config = dict(
    upsampling='nearest_conv',
    beta2=0.95,
    adamw_weight_decay_other_params=0.05,
)
Rows from block 3 of a small image inpainting model, named by matrix and row number. Rows with one number belong to one channel. Each number is 128 + 24 x the weight over its row's rms, rounded and kept within 0 to 255. All counts start at 0. After the name is the row's rms in percent of the matrix's.
After each channel's rows are labels from the 100 images, of 14976, where the channel reaches its highest value: "strongest on" is what is common among them; "lies over" is the class under the peak. Only what is clearly more common there than usual is listed. The data: seven-segment displays showing three digits.
# convs0: first 3x3 conv (model.enc.1.1.convs.0.weight, 128x128x3x3, each kernel summed), inputs 0-127
# convs1: second 3x3 conv (model.enc.1.1.convs.1.weight, 128x128x3x3, transposed, each kernel summed), outputs 0-127

convs0.101 095 [132 113  91 116 117 106 140 118  90 175 148  92  97 179 114 143 126  95 129 153 161 107 101 160 121 118 140 104 152  87 133 136 127 104 104 192 104  97 159 130  74 133 132 116 102 146 101 162 116 161 115 130  84  81 125 114 131 120 105  89 107 133 110 129 143 129 149 157 109 137 146  97 153  80 166  83 132  89 115  94 109 124 135 104 130 135 142 139 103 108 125 126 113 153  90 116  97 115 141 134 143 146 133  81 145 126 136 144  95  98 103 116 109 141 132 135 143 172 143 144 169 129 134 124 143 104 106 128]
convs1.101 099 [125 126 133 110 177 119 116 116 142  86 113  84 148 135 141 123 127 132 128 124 110 124 132  89 137 154 112 182 147 146 150 140  86 152 121 149 114 106 107 102 112  97 150 162 119 129 118 128 120 120 160 154 168 159 112 111 169 141 168 162 164 149 162 117 124  73 126 144 115 110  75 151 120 133 148 158 140 183 119 172 134  80 135 112 118 161 105 154 142 108 119 122 116 130 174 118 136 163 119 152 146 138 141 148 108 123 104 123 159  89 102 116 183 114 162 122 112 144 127  96 163  95 100 135 121 124 115 132]
strongest on: dark on pale
lies over: lit segment

convs0.108 094 [100 130 165 135 107 113 141 114  98 111 149 104 119 137 129 110 146  93 133 122 131 146 129 125 181 100 112 156 127 166 141 121  74 132 108 127 137 101 126 112 125 102 147 167 120 141 141  93 142 124 151  75 106 161 171 121  89 129 125 132 166 134 111 114 149 145 154  72 142 130 119 184 121 127 132 127 121 120 118 119 139 105 118 116  71  81 133 147  74 118 113 188 159 127  89 115 104 118 156 107 117 134 102 145 128 146 122  85 113 120 116 154 112 131 117 158 125 115  87 159 131 136 122 140 113  98 102  68]
convs1.108 099 [126 113  62 156 133 172 147 129 156 131 141 159 150 125 135 165 114 115 136 141 136 124 133 103 117 117 179  90 131 130 154 121 150 100 121 134  93 144 170 124 107 147  96  96 105 117 141 106 149 142 107 159 132 135  91 120 134 104 146 133 102 104 115 116 124 142 115 143 101 156 193  52 138  92  88  97 126 128 118 145 149 145  88 132 165 131 158 132 150 152 102  98 104 191 150 130 158 117 151 129 127 115 162 106 144 121 177 124 122 142  86 114 160 132 128 132 137 142 136 106 116 135 147 139 102 139 151 147]
strongest on: dark on pale
lies over: lit segment

convs0.81 104 [150 103 110 136 134 204 110 105 150 142 115 125 101 126 109 110 118 118 156 140 111 132 135 135 166 109 102 128 108 133 110  96 109 169 154 201 116 125 108 121 110 176 116 104 139 113 167 113 131 120 107 125 144 112 112  75 119 133 100 120 131 130 182 114 138  87 122 141 132 106 128 102 102 132 140 147 183 108 180 155 111 137 158 142 101 127 103 148 148 128 127 119 113 100 103 146 151 145  71 134 113 126 102 137 134 129 105 108 101 113 145 130 100 154 118 102  99  83 113  70 123 159 143 107 109 113 133 142]
convs1.81 106 [ 87 115 119 117  97  87 116 140 166  98 165 142 121 111 127 100 154 122 167 139 119 120 108  91 118 134 131 140 158 164 147 124 170 110 125 114 152 160 162 118 142 117  98 138 121 119 112 118 105 137 129 154 136 162 155 163 109 134 134 110  72 118 126 148 141 193 103 118 118 145 134 114 104 117 111 145 128 135 121  81 147 116 155 156 173  92 103 149 113 155 129 133  82 150 109 181 180  99 191 133 127 121 158 139 110 172 118 141 173 119 113 123 158 114 143 143 129 126 122 123 151  92 112 137 114 146 122 108]
strongest on: white glow; dark on pale
lies over: screen

convs0.19 108 [125  78 129 133 148 134 107 121 161 108 105 103  95 130 137 153 117 106 173 101 156  86 134 142 120 115 107 102  97 145 136 121 116  96  61 118  92 149 118  80  93 128  85 153 159 115 136 114 150  68 103 111 124 133 155 142 136 105  92 148 148 113 154 136  99 113 148  88 139 112 141 101 109 160 151 121 130 113 117 132 146 118 172 138  75 129 130 141 136 125 106  97 144 139 109  77 104 108 110 114 158  93 130  81 106 110  86 118 116 117 125  80 130 143 121  95 105 105 105 130 148 144 127 134 129 147 115 118]
convs1.19 096 [158 102 187  94 100 102 107 133  91 112  78 116 155 120  78 130 107 123 107 119  91 142 146 102 160 118 104  95 131 110 106 151 149 159 137 131 133 107 117 147 135 107 123 114 152 124 109 143 116 110 103 129  95 123 103 109 105 156 143 111  86 114 119 126 128 134 106 108 147 117 113 114 149  94  99  91 151 108 114 128 136  98  99 116 132 115 123  83  86 114 132  59 169 155  93 112 114 128 175 117  94 135  88  92 163 150 139 139 117 145 168 129 109 124 164 101 140 154 153 129 100 133 150  90 134 130 131 148]
strongest on: white glow
lies over: screen

convs0.99 119 [161 134 148 108 108 123 154 117 150 115  76 102 112  94 150 116  99 119 146 117  95 144 133  73 145 165 122 127 151 112 140 156 112 150 142  91 113 156 144 137 140 106 108 124 177 124 156 124 143 102 117 119 127  99 135 137 105 151 122 113 126 109 121  90 129  79 106 135  98 147 120 150 138 111 124 155 145 123 142  96 121 161  70 135 124 126 111 152 130 161 147 134 134 140  40 138  95 127 185 104 140 126 118  99 131 140 125 140 190 126  83 105 159 145 149 131  95 176  97 129 126 133 125 121 126 120 152 107]
convs1.99 106 [ 96 102  95 155 139  93 144 121  94 117 113 109 122 121 136 150 146 103 113 108 159 105 121 174 143 153 114 108 102 128 146 154 142 120 116 144 139 145 133 165 136 128 130 108 140 102 131 121 106 134  93 131  98  92 104 132 141 128 126 132 132 138 165 119 107 203 174 134 156 144 126  96 125  92 109 105 113 159 113 128 146 141 147 101 113 117 144 112 119 105 145  87 111 125 123  84 117 156  42 169 108 106 125 144 124  86 129 116  88 133 148 180  74 126 142 135 104  89 133 142 114  84 118 114 132 125 150 140]
strongest on: white glow
lies over: screen

convs0.121 109 [145 133 127 111 114 146 142 129  96  93 167 139 168 150 146  86 116 117 146 128 171 169 146 134 131 102 122 137 127 121 150 158 146 132  75 129 151 122 143 127  93 107 132 115 136 103 116 149 113 136 114 150 124 138 110 119 130 147 106 126 127 120 111 118 149 118 102 108 146 163 172 120 103 120 146 127 147 143  99 104 122 110 120 144 102 154  73  97 106 116 105  80 136  75 104  88  86 124  95 139 110 113  87 135 114 148 123 117 105 164 155 150 139  96 156 112 130 118 139  94 178 165 131  85 141 125  45 122]
convs1.121 097 [ 93 121 132 152 177 144 120 157 137 129 112 129  96  98  99 135 115 113 157 111 149 136 127 114 128 159 129 142  95 152 127 101 123 173 156 106 107  46 164 114 110 166 146 102 134 159 122 115 142 105  87 168 129 137 121 122 134 141 146 183 152 130 133 127 123 121  82 147  88 107 107 107 127 113 112 141 136 139  93 133 127 125  93  91 168 134 179 146 146 110 140 147 147 162 166 132 163 106 166 114 145 147 124 119 127 145 123 117 105 126 125 117 153 170 137 139 143 143 116 123 139  78 107 121  83 107 128 176]
strongest on: dark on pale
lies over: screen

convs0.77 109 [ 94 140 119 166 169 108 130 106  73 122 106 188  83  96 156 160 142 122 150 128 129 111 133  77  90 131  59 139 138 115 115 127 101 140 141 122 138 120 135 139 133 134 118 141 139 131 119 115 160 123 134 157  84 125 125 110 109 111 104 106 166  89 128 119  92  99 100 118  97 139 124 152 113 158 135 119 150 114 130 106 109 146 147 132 117 132 123 119 107  89 125 120 112 103 145  92  89 125 134  83 132 131 188 130  83 111  87 115 150 126 158 150 144 143 160 138 145 148 109 155 134 140  92 100 177 152 122 125]
convs1.77 119 [117 171 120 101  76 126 141 144 126 179 112  96 126 123 112 106 128 133 108 160 117 120  64 134 128 104 161 109 150 137 118 137 125  96  86 137 112 132 109 113 134 107 155  96 112 119 173 128 110 135 115 110 103 167 122 117 123  98 122 150  94 157 112 125 148 154 152 127 159 134 146 150  75 147 146 130  72 112 130 163  73 146 116 135 111 121 114 115 131 114 136 166 107 121  69 151 132 126 116 137 115 130 113 116 120 108 142 153 141  96  57 106 149  77 118 151 129 134 111 132 115 107 163 120 113 177 124 125]
strongest on: dark on pale; the digit 4; first digit: 4; third digit: 4
lies over: screen

convs0.35 088 [117 135 141 179 106 107 134  85 125 101 126 137  80  99 146 136 122  82 117  98 130 113 109 116 127 116 127 103 131 118 137 131  97 112 116 102 136 114 156 107 154 113 164 100 144 145 173 100 104 118 137 109 134 118 139  99 111  80 101  92 126 142 157 115 132 117 126 116  64 105 115 133 131 121 119 144 147 114 116  75 154 132 131 141  80 101 116 129 135 157 161 148  99 162 111 111 120 123 109 121 202 114 139 127 137 152 132 107 115  91 139 125 147 113 164 138 102 130 106 115 122  72 148 113 140  87  59 125]
convs1.35 096 [129  79  99 117 133 154 123 104 145 135  81 107  91 119 135 132  94 128 153 136 107  99 120  93 137 120 132 122 116 117 114 133 172 135 103 101 173 105  66 148 141 134 169 135 110 129 169 102 115 146 112 141 128 108 109 137 144 152 138 131 119 137  97 117 105  91 100 113 160 107 104 130 137 129 134 115 129 157 135 112 119 145 145 133 136 100 150  83  94 112 112 131 122 100 110 134  96 166 114 176  86 127 104 105 121 147  91 110  71 131  84 195 127  98 140 123 170 121 116 105 160 142 146 103 172 131 128 107]
strongest on: dark on pale
lies over: screen; lit segment

convs0.37 088 [155 184 105 139 111  90 120 118 142  83 111 123 160 189  80  70 108 100  97 104 108 152 116  80 151  85 110 121 112 122 148 114 100 118 116 162 121 101 110 126 119 136 142 146 162 101 140 144 126 114 116 122 128 125  96  89 123 125  84 110 157  88 110 142 158 123  98 122  89 158 124  97 145 166 128 133 111 108 127 145 123 130  73 118  93 133 117 136 108 119 138 162 110 114  99 153 128  99 103 115 112 152 153 109  96 107  85 127 153 141 122 130 141  96 105 121  97 126  81 116 132 112 123 138 155 139 122 123]
convs1.37 098 [129  96 136 133 142 187 126 104 126 104 120 121 106 124 176 138 127 137 121 101 147 138 178 137 154 146 117 172  96 155 129 146 120  94 101 123 165 129  95 103 135 119 107 173  80 115 165 137 137 149 105  85 122 142 126 170 175 111 149 109 153 153 114 145  86 149 100 138 130 107 130 109 113 129 150 151 122 106 121 109 143  98 132 158 178 108 110 117 156 134 116 124 186 106 147  95 107 119 163 136 119 120  98 141  89 130 156 113 131 107 127 119 194 141 117 114 137 146 109 147 126 150 119 148  89 153  97 122]
strongest on: dark on pale
lies over: screen

convs0.102 076 [151 114 101  99 150 176  70 103  86 121 105 110 156 128 116 115 129 150 118 132 119 128 140 136 157 147 106 158 119 141 110 136 134 145 140  79 113 107 144 101 123 142 128 153 176 169 146  72 146 133 136 132 102 128 137 123 114 136 130 125 145 142  90 115 137 112 141 115 121 109 160 119 104 108 128  96 136 135 104  77  97 133  62  61  99 161 133 112 148 161 173 142 122 145  56 120  88 132 126 124 139 104 117 142 113 124 107 158 140 100 119 147 156 112 128  91 154  90 122 129 128 115 132 134 132 102 104 123]
convs1.102 092 [ 85  90 120 146 129 160  99  78 135 142 142  96 115 130 148 107 119 131 138 177 153 106 147 156 113 160 168 138 138  80 154 127 144 105 133 141 121 166 131 128 124 146 143 139 119 114 115 157 123 129 144 120 153 141 142 134 126 129 117 135 130 152 137 105 121 152  98 122 112  81 128 152 146 115 130 142 128 118 144 156 129 128 167 156 112 107 144 144 112 114 116 122  89 100 133 129 116 146  54 100 107 139 138 141  95  74 140  83  96 138 105  76 121 135  56  91  81 117 156 116 150 137 139 172 106 160 121 122]
strongest on: white glow
lies over: screen

convs0.10 107 [104 110 125 136 158 145  98 126 147 128  84 135 123 139 108 131 108 130 140 138 100  86  88  96  93 114  93 115 109 115  99 133 117 160 107 159 130 123 108 114 112 157  91 157 119 110 169 124 128  87 124 132 106 131 152 113 134  95 118 118 112 121 158 114 118 106 177 102  87 120 184 154 118 145 161 113 108 103 125 108 124  91 164 175 170 149 107 115 138 113 138 108 105 164 136 159 157 129 135 119  98 138  90 116 116 159  98  76 120 102 148 117  97 110 143 133 176 126 102 106 164 173 123 137  98 101 118 133]
convs1.10 100 [111 159 113 129 129 125 162 119  93 150 153 139 126 110 107 130 156 173 139 157  93 139 149 167 161 162 112 166 149 176 109 132 136  99 144 106 134 137 124 131  90 150 146 108 144 115  90 157 136 123 125 133 104 143 184 127  95 158 158 168 177 126 119 158 142 102 117  98 155 105  68 147 148 120  92 141 104 124 150 142 106 128  88 128 135 124 123 131 112 160 125 106  72 111 121  82 121 132 159 127 140 102 148 134 155  98 117 129 146 105 152 115 129 120 144 110  99  89 100 142 133  95 101 132 161 170 118 113]
strongest on: dark on pale; third digit: 4
lies over: screen

convs0.82 084 [139 128 110 134 118 128  86 123 115 134 126 116 127 146 121 104 133 121  94  94  88 141  84 127 141 175  95 154 126  69 134 134 112 164 116 111  85 105 132  88 171 124 133  99 166 117 133 126 118 140 123 100 128 140 149  86 130 129 100 162 178 146 132 108  76 109 162 125 106 119 139 144 120 122 114 126  53 142 120 115 139 144 110 117 136 114 128 110 114 138 132 160 133  63  96 146  94  80 130 136 105 121 143 110 125 152  85 187 117 116  90  97 128 144 105 123  94 120 119 117 136 129 124 163 102 119 141 144]
convs1.82 098 [ 98 124 153 147 162 118 157 117 129 107  90 136 116  87 157 157 125 137 146 135 150 120 131  90 139 112 105 111 135 167 140 105 120 147  89 114 135 147 135  94 109 137 130 151 116 157 147 122 112  99 120 157 137 131  79 117 183 143 108 149 111 130  74 155 151 128 140 125 166 152 139 121 143 154 127 105 158 104 113 134 168 108 125 160 135 164 101 163 141 108 139 113 144 127 155  68 116 146 184 149 110  91 140 128 131 200 160 127 167  92 148 125 152 114 141 136 163 100 108  94 138 129 110 128 116 152 114 147]
strongest on: white glow
lies over: screen

convs0.6 097 [175 125  85 156 118 144 139 132 143 167 107 132  78  97 132 120 114  94 108 121 109 133  95 150 150 142  67 131 139 162 150 147 103 138 143 129  83 138 119  93 159 104 111 124 121 118 148  72 136 128  97 116 149 104 114 126 137  88 103 134 104 137 107 147 123  94 177 164 104 150 107 139 130 108 135 150 139 105 168 158 125  92 136 111 160 121 137 145 103 137 164  96  94 114 110  99 151 103 179 121 105 106 114  88 139 117 146 106 123 104 118 124 151  96 106 132 136 107  77  93 140 143 122 106 142 139 112 102]
convs1.6 088 [147 116 132 155 120 117 106  71 140  90 127 115 176 147 101  92 194 110 143 161 148 104 124 113  95 146 133 174 114 115 117 125 119 114 133 118 117 119 156 117 129 169 117  90 138 109 133 142 162 107 124 135 140  82 133 103 115 123 154  71 106 139 114 120 148 168 103 108 116 136 136 127 122  77 179 139 160 154  85 107 152 142 137 104 113 123 106 163 126 133  82 125 135 102 161 121 141 149  95 133 123 149 146 138 109 101 171 137 134 165 148 166 151 141 122  98 153 120 171 130 139 125 109 156 114 130 156 111]
strongest on: dark on pale
lies over: screen

convs0.61 108 [111 122  92 176  98 115 127 100 166 160 128  97 102 147 163 125 127  91 111 167 116 141 154 139 161 131 103 130 116 143 168 143 139 118 173  98 136 124 121 134 112 115 131 106 142 111 154 133 144 164 110 114  55 107 136 108 103 128 105  82 130 107 119 126 143 129 110 100 115 114 116 108 113 121  94 139 183  99 135 172 134  87 110 124 151  88 119 134 124 105 132 127 111 133 113 171 113 132 142 131 154 107  89 156 125 149 107  90 109  98 106  95 127 133 110  95 109 107 102 154  88 113 114 190 125 146 142  99]
convs1.61 116 [123 169 148 112  99 128 132 141 104 161  84 114 119  96  87 136 131 119 135 101 155 112  81 140 114 184 160 115 116 127 145 131 145 164  91 138 112 112 125 134 105 107 165 141 112 165 122 107 148 115 126 123 153 102 170 139 187 129 118 140 160 153 120 111 124 107 126 181 182 158 141 113 125 140 167 144  85 140 143 130 159 179  87 138 142 137 149 154 116 110 143 177 106  97 128  87 109 117 115 134 119 170 112 101 137 108 105 104 133 130 133 142 129 103 133 172 108 135 132 111 139 128 145 119  90 130 140 164]
strongest on: dark on pale
lies over: screen

convs0.109 109 [103  96  52 151 118 106 113 160 148 163 156  98 122 129 121 159 152 128  97 122 117 147 126 116 162 102 148 128 109 142 170  49 117 141  94  92 116 153 157  79 137 149 123 137 159 146 148 129 143 140 140 136  93 151 129 112 145  82 127 144 162 121 100 139 107 154 122 132 130  94 129 177 160  99 128 135 136 123 153 104 157  91 133 130 117 127 130 126 127 118 124 160 100  99 140 134 113 118 105 147 155 134 162 124 109  87 120 126 130  95 106 119 115 153 150 150 162 127 126 146  69 108 114 146 105 104 108  96]
convs1.109 109 [125 121 181 150 127 108 154 103 184  82 132 117  76 119 159 122 127 175 153 108 149 147  99 113 142 157 144 134 142 138 152 155 129 141 161 120 113 130 134 136 139 151 125 148 139 136 149 135  81 131 122 106 142  91 152 116 144 129 135  89  86 137 121 139 113 121 111 100  76 116 142 170 149 124 157 134 145 151 116  82 108 114 122 134 153  86  96 137 180 108 120 123 178 119 132 146 151 117 160 110 146 138 134 129 102 177 134 170 146  80 151 136 144 112 142 124 103 121 136 142 191 149  95 114 135 130 126 147]
strongest on: dark on pale
lies over: lit segment

convs0.39 102 [110 125 126 141 144 149 166 155  91 117 183 126  89 129 153 129  95 105 132 142 144 151 153 160 154 104 134  94  87 129 131  93 137 156 152 145 134 114 102 145 142 112 142 118  99 100 102 104 116 121 132 106 154 150  98 133 111 102 150 132 122 138 123 110 159 152 123 117  95 131 154 104 166 135 119 148 118 129 148 100 123  98  94 125 146 136 121 115  96 104  83 143 116 144 153 145 109 153 133 122 123 150 114 139 105 168 209 111 161 139 150 130 150 135 128 136 130 151 102 106 138  48  77 172 161 119 116 116]
convs1.39 103 [ 92 100 140 116 115  97 149 116 109 148  66  73 147  95 100 160 120 127 122  90  95  98 139 133 157 143 169 167 174 102 147 133  83 126 149 144 115 163 146 138  62 113 102 120 144 109 117 113 113  86 139 128  88 136 118 127 169 113 120  96  94 161 155 126 150  71 157 119 133 103 122 131 143 125 128  84 115 137 130 109 130 114 131 112 124 156 107 108 161 130 120  98 107  99 118 130 143 119 115 122 110 102 139 135 120  94  86 126 121  95 158 138 118 117 100 130 116 118  89 162 107 145 145 103 105 135 132 145]
strongest on: white glow
lies over: screen

convs0.86 105 [127 142 152 153 111 119 124  98 152 185  95  96  59 137 138 141  99 151 129 153 134 147 131  62 152  86 124 137 131 149 122 150 153  91  97 143 119 124 117 141 124 155 141 121 164 127 130 114 169 163 101 141 122 141 180 110 116 141 126 128 186 127 127 101 151 148 113 142  86 154 124 152 140 145 119 117 117 133 113 136  89 117 104 135  95 129 129 120  83 106 119 120 104 101 130 188 117 133 110 140 171 120 148 108 122 139  93 128 147 119 151 133  93 152 142 118 123 123 124  79 120 174 114 128 145 145  86  99]
convs1.86 089 [144 142  97 140 145  80 148 135 124 119 142 121 127 144 149 118 173  95 147 154 142 132  91 157 124 154  99 118 104 102 154 126 133 117 100 109 111 127 137 126 102 133 101 107 135  79 156 142 107 155 165 105 141 125 124 115 157 132  86 135 139 121 119 130 159 146 151 114 164 134 139 130 126 141 132 134 104 111 150 114  74  95 106  98 149 139 121 153 153 119 128 147 187 135  93 125 101 110 156 152 143 111 116 100 120 120 128 142 135 124  81  99 156  97 115 132  96 123  97 183 148  33 147 112 146 134  93 157]
strongest on: dark on pale
lies over: lit segment

convs0.91 098 [ 96 122 119 127 152 126 112 100 152  77 129  83 175 120 113 158 130  85 133 133 122 106 134 129 153 147 108 108 130 164 100 112 120 136 111 173  84 128 104  95 136 117 107 113  68 115 143 160 137 117  85 133 121  96 117  80 102 114 168  85 132 125 116 106 128 115 145 126 104 110 145  85 145 102 116  91 139 151 144 128 121 109 123 107 141 180 129 109  61 150 153 114 101 106 103 134 126 153 112  94 136 130 129 116 133 120  98 127 168 149 150 132 141  81 120  99 121 108  78 125 138 131 133 149 134 131 131 173]
convs1.91 087 [163  84 149 120 136 159 115 181  96 155 104 145 125  96 139 143 163 130 120 103 129 104 139 139 104 113 151 152 144  79 142 131 135 157 130 103 102 123 109  90  89 113  63 150 141 152 113  98  94 108 171  84 149 157 145 135 159 119 101 170 111 105 117 111 150 183 102 131 131 133 130  91  87 141 120  98 138 138 151  99 113 136 148 161 110 106 131 130 170 157 107 105 114 130 157 139  91 129 143  94 107 152 133  91 114 127 112 147 138 129 146 109 124 115 127 174 137 122 165 100 127 156 136 125 115 144 130 100]
strongest on: white glow
lies over: screen

convs0.24 101 [148  99 129 105  89 115 144 147 112 124  66 162 104 154 169 173 119 138 129 111 119 164  83 120 160  75 116 138 125 126 125 108 162 129 141 123 149 125 134 112 133 118 144 146 154  98 122 105 140 103  81 136 146 125 113 117 119 119 107  87 166 108 149  97 171  84 124 107 113 117 104  92 147 114 126 172 130 153 118  99 177 119 125 131  81 123  97 111 147 120 121 150 142 116 134 154 149 103  97 151 149 128 132 121 106 146  77 170 125 110 119 145 148  80 152 163 133 130 141  81 143  99 147 154 134 146 136 132]
convs1.24 090 [ 95 167  63 124 136 124 164 125 149 171 121 119 134 120  76  81 122 130 139  89 134 146 142 170 122 149 102 107 141 160 115 129 163 136 123 171 133 107 158 147 144 156 128 131 137 125 102 139 134 116 117 159 129 202 111 154  96 117 129 136 138 134 132 114  84 152 135 117  98 131  72 138 125 155 141 137 124 115 102 150 143 154 153 164 150 150 133 145 121 120 150 112 127 176 131 158 155 140 142 119 118 137 105 107 165 128 135 196 108 144 100 166 120 175 146  97 127 143 114 137 120 119 139 116 157  98 127 116]
strongest on: dark on pale
lies over: lit segment

convs0.71 108 [156 100 143 115 107 104  97 113 126 135 101 133 143 126 140 163  49 148 109  93 181  83 126 128 120  91 116 106 118 122 136 115 116 135 146 122 118 129 115 118 121 159  89 130 122  96  77 104 110  99 121 104 130 159 151 135 115 124 144  98 106 131 126 104  85 144 111 128 165 126 149 137  71 117 109  98 132 124 128 109 118 135 148 110 118 170 121 130 118 120 101 164 118  94 179 135 124 117 123  99 187 176 124 103 106 166 105 106 127 141 130 118 151 111 142 135 125 140 134  79 113 113 116 175  85 138 100 119]
convs1.71 098 [107 168 112 120 144 118 183 124 154 112 120 108 169 100 104  99 128 115 108 118 130 111 131 116 101 123 106 156 148 150 121 145 111 122 157  92 106  87  87  98 128 142 131  77 139 120 154 115 126 118  67 166 105 149 135 118 133 138 109 156 134 100 133 119 119 103 129 130 131 123 107 135 153 127 162 142 152 133 138 147 122 128  84 137  96 124 122 104 145 115 158 138  89 131 105 171  99 145 150 140 156  79  67  99 151 191 103 108 126 100 108 159  97 166 132 113 151  96  93 131 137 147 133  96 147 130 121  98]
strongest on: white glow
lies over: screen; lit segment

convs0.56 101 [114 121 146 144  72  84 137 106 175  99 135 144 122 137 144 148 113 100 119 122 122 174 152 153 118 190 141 124 120 148 114 126 142 108 156 133 120 119  77 124 124 139 165 129 106  93 136 155 106 157 123 165 174 129 121 175 147 112 127 138 157 159 105 127 145 151  77 148 116 124  94 108 108 131 131 122 115 131 141 180 132 107  81 129 102 125 138 144  99 106 157 123 105 152  85 159  95 152 106 139 100  99 114 109 150 150 120  97 150 163 139 125 101  97 117  92 157 132 117  78 131 110  96 124 121 117 120 145]
convs1.56 101 [123 136 112 112 158 149  92 151  83 154  97 114 120 120  67 129 119 122 107 107 107 116  97 126 139 114 183 139 122  89 121 144  96 129  97 168 125  93 145 153 117  98 154 119 139 127 115 123  97 107 125  87  85 142 137 119 144  93 104 113 140 123 106 133  82  94 154 102 139 174 111 147 131 162 120 155 100  97 134 117 153 157 121 114 152 148 113 155 135 126 114 105 160 128 140  74 138 142 136 151  81 159 126  72 148  92  92 147 107  82 135 122 132 136 119 151 125 111  83 152 142 121 108 108 109 129 135 116]
strongest on: decimal point; white glow
lies over: screen

convs0.14 102 [ 97 124 130 106 111 138 125 143 141 206 136 141 147 152 158 127 157 180 148 141 109 125 109 113 144 106 123 141  99 132 156 154 142 145 152 145  91 133 142 120 135 157 115 100 158 120 143  94 151 104 153 161 154 119 150 126 135 146 149 101  96  78 150  85 159 121 133 133 102 140 120 152 184  99 144 183 144 127 133 126 133 133 115 113 103 147 144 124 169 135 117  99 124 141 160 101 178 133 109 120 152 136 121 150 148 159 192 112  84 125 136 142  96 145 131 119 126 143 122 163 112 115 139 118 164 143 183 126]
convs1.14 107 [133 134 120 124  70 101 103 166 116  85  78 124 112 154  78  99  92  91  99  99 148 126 130 154  91 109 142 119 112 122 119  74 127 145 116  76 145  85 134 131 139  95 128 104 140 144 127 139 128 122 149  97 102 162 113 141  93 145 108 124 121 124  79 161 115 130 143 124 151  93  94 122  83 136 124 139 130 107 101  96 108 129 134 151 135  86 116 102 115 127  97 118 137 154 129 141  95 129 145 134  92 132 143 110 149 141 106 132  85 116 143 119 118  89 166 169 125 110 135 108 153 148 133 130 136 113  66 113]
strongest on: white glow
lies over: screen